python train.py --task="enhancement" --loss="l1" --blocks_per_level=2 --max_grad_norm=5.0 --magnitude_pruning=0.3 --weight_decay=0.008
Rows from block 5 of a small spectrogram enhancement model, named by matrix and row number. Rows with one number belong to one channel. Each number is 500 + 50 x the weight over its row's rms, rounded and kept within 0 to 999. All counts start at 0. Numbers have three digits each.
After each channel's rows are labels from the 100 clips, of 14848, where the channel reaches its highest value: "lies over" is the class under the peak. Only what is clearly more common there than usual is listed. The data: phrases spoken by 400 fixed synthetic voices.
# convs0: first 3x3 conv (model.mid.1.convs.0.weight, 192x192x3x3, each kernel summed), inputs 96-191
# convs1: second 3x3 conv (model.mid.1.convs.1.weight, 192x192x3x3, transposed, each kernel summed), outputs 96-191

convs0.34:503446517496473475494650495548502471452427528441427454466543606490430515502486506512468420511525497460496458512484500467497498499521478667481476565504527542557463564479528477540503520499485444473553485406518461455482542594457441508478597504425462524495579560535632533460471462524475571474
convs1.34:507504532442479596441509564480554615588371478593456500510502443507497570483438422499639473486486515433526478506553590481441519580519505571479494461496572605467458481478416460512463469511546557460589552492577498569397526558431523544546524504514505464472424480470494533437444515500590418530
lies over: silence

convs0.94:491472562498446454469450485465422482462462540488517439419493439519500511532512511520495407487578449509501537500466485501443490474487434576509398484505481468492491527374530517462463548363513609462506495537437450424440564517557543493489439471432481472491508483530442476457569543439478520489
convs1.94:417580543584445477524617513581527507425590396488455491511514493469552551532487545503531498539500431592470576550577472440508514479511498516497527584518485536514503531477525498464490472548394504470429542541415461511500449507529555548501475521589495402519513557544577532348459545455468407461
lies over: /s/

convs0.160:553470545615485343522510418469575544485481515509590511533453480543512499557541532515547509550408523482482530538498492476555554533465491471510522466479434543567553504484423478429504478452460493522511392462464613564442524522562464518489363472462498555487562523586485416410511522439509503499
convs1.160:407485448468572558532511516469598502513514598553472536399578499537463476537414421528437607475499526479608471482527522498464545477493563492508510486498428460521395503612636493473515483587567505552501593583527629503492474564508479489465566565466560500481448428554550494532453454471544450472
lies over: /s/

convs0.143:505546592541476526463443510500485526509482506475517516467476424563554501500525502402478585413530479433455467449516447573527437456467534462515521512511505490488540580515502554519549505427429503457489510496411466480527443511507538552485398402659466456496410480487358516714494456450458369542
convs1.143:464597426444465511605502440494551538522451440553501408443524516543522559543515496458537349524533535439532489529504528528417518492507529467508513383475506513577478463453429470459519549514486552525609528436500507451491497445468443510444496509414475489452565514541489516446554519470535473602
lies over: silence

convs0.93:465580567581517506474481547523563562485636558450497582503485496495512506478475540412536594469495461506399553395545419522500434440525518500451474528491484490486537469541406551475526424541452482548522494510487490490487463560548463446493408473444545414488542494497485498550601491498522477524
convs1.93:473353526505492512553488474514528615535458529539611493461575583546554505490553464554551392590466486525531558472483410528553463501536485522555419413496571504432448512559467491552519550556488467491469512457487481544417491582550398483501407454495518474448419443510413385485437466492503510502
lies over: silence

convs0.70:514494578564531441495512391454544560453565447492506530483484434562496407505458500468588489463487523571386525558469511488589519603550489488436546417488464613494552471533465486594464518475459458547524481537439398549484512544556453509506521456409490540481524469434433570550499571507492491531
convs1.70:444535478544510565464503575518522463490430596501495557509430525456413532474468542420478452389624417511462628474474534479469500513395467535418495556418403427467536451409519520521467503561579495477441595388501567538552565624605511499477532502404461481571565510515524509513565491589433552582
lies over: /i/

convs0.174:480459519457481465485567417490538480428552486496525528473541537507484377555528611524428500447472552605419490462499528538478538488532456443454505509532431474491488482499427484586428530522528468494424483493513520486511523517559479514544458530471581521578589464527604567411499564521433527488
convs1.174:565523491427451556515483539470505495505430493476577503541464480499584494508537560495470464556570476658421560542595513429505457532450515603421459429395505469499525374476446515601491454531508548523503432378594508520581503471492470543535478462483481453450512561578525537476489504586543533534
lies over: /t/

convs0.115:483493538565540531456523504550620446386535536467525518429552394436467436384487475464512440543514516492516553500564553439447518459587504513462492460477433493537527387549507553431519466518514524463530494603503477566479518505573402521572432447394574548515462592468577515408483498590464509487
convs1.115:513477504568548563496447558521576587466450448513507547584442503499530482502497467612430535479553536596382553547553512429497515564538549497552573486438478484427475545490481481575435541550553412515489486464539369519503538504472467548489628615452435525466483480500485430528493477440502502511
lies over: /s/; /f/

convs0.130:513435569495495442504600498465483490461503489583467475430530466496460513508553479572534575473367465463375446483482438479525444468480471508483518492454484597456480524443498533468468472484598445445470539423482507425518438550578433482469544502511403453496427454536523577505478504500481441496
convs1.130:529486481387531471571489439499454539532527492481441482543541596491537560506488488492487554477574522462628606516507429525444530451441558500446464488470527495525566543377536537515602536484527533435599493455521501496458529571568488443427488417546492563483553511548476474443569559538530502443
lies over: /i/

convs0.65:470487556481600525510504368525499574491464580525412424479564594500499567469493515514418510479539404518423517543546530531477494548506469504468559459564507559520556442586483460529491490494419562425466411571557473491469469521501471509439478507558521524536444460509580487537489499638444554524
convs1.65:476469473490540563462474491486508447506492496541462503448570477539488435583476504495437434474525458563493460482503560445453540520443528489479428542513456492477491481503517340443504466544520531468518432501370475427484422402565420501522505584551467540549553563502481483511450618442563457515
lies over: silence

convs0.13:483401479488499499565540577653523561431469546445524601490447511569542477484539579491499488535495520554451516410442518473553566515502520575495443458488542495504544440489621499550558484486496418542522479452456474482489551622517454487494384476526584475494554493479629504433470432540453435524
convs1.13:545502474431476526513516520539556593429446517478605499553490492466596455483438517577560527491589369570493493584616590404549477497502603573498454499554545575445486501443417460509393470473577537491479438441543467469452414452408481542515505497538544440570480420501496574467503545520536477491
lies over: silence

convs0.119:458564520485627409476456486571539382471424538421495568502586542516556537491472477486443553580499556514475509563534473450513514446489550486507471499523512448482493504532449445469536442533465526508415525457489450463466514453449539478502580359524414527486476464533528570552517474520426550542
convs1.119:521482431500396498477597537396493525537475442469519495449542512435562460615463437441410443499387472525482475489478408582490460483455387393562421533527506507611473517439515536535542497481459414532520547544562503496481488518586553499453497437572536505504519515383532554466427420501521436554
lies over: silence

convs0.36:431432533424548489616455489466489490479548431534440503617505517469578478520456486476478460455484499522496468499511497528545548397479448511455499461493515453436502411488493530614426519445473482426514479490595512417412509484513607500490484496628509491518562498500411468479495451593489517484
convs1.36:551485464556579580453528477480452452595456531502478499497478443498502432514504554531582546542447456424467432559476554549536469603485526555531532481533490523537561550563565444405580562469528454536529543558446445626577481559514495482548510592522552453479536372561474584556455565438535548514
lies over: /s/

convs0.12:542443612520465536468531506469480522485449550552488395443521453462502469443534426502554591506463433521471430563572518442536484535483581471426537450493455575569469461513513557547506527458453523542494512517549466442452473546481409506520516544729516503481498523433505500572415502487494482440
convs1.12:617526429437474478541541455544498427489494475616569494493540571583498571518502545514516398494627529486503498413426493485481451541531556449579584492536500447555556488415516551383505503439495574512508552500486434531525528425538447529470514504425493493478542513512516500450605507506471503594
lies over: silence

convs0.69:541440532427467526538462412433497556577506476542566560532519497458446545486481579520496505513423619475530445519480469551469523515532512441492466512506483489486487454515498562577433442484541531538543489487464483476555497379541590574462532615504466518426567535483433468501477524462370582497
convs1.69:508517559489515541591560505517453434466472500473444497523518446392618468469532471492494475575502526481488480491501558482565506506397473469482462494449434449528525530507508420466536433411465589517636559541512386590443448406452429427479434471596547443440511471575569532496498564540551480444
lies over: /t/

convs0.74:456478517525528515580608498470455535552513488501497450515534568518480408547494555489440467474368518424565567518482515486530454420495380490484481508493540474471367492397466493512535416447507434466492506473535525449520530435562492538479491454510551570455483545592532498483429500380537513463
convs1.74:500458570571575463520423478450550484458361556478430470503560522467473524440597522442627507573555520529487540627488518494551487550503631507508450532462479497490502440525539505430507571496629502494525472471520522542501421564602422486462513458503476487467466481472513515499518530460466543520
lies over: /s/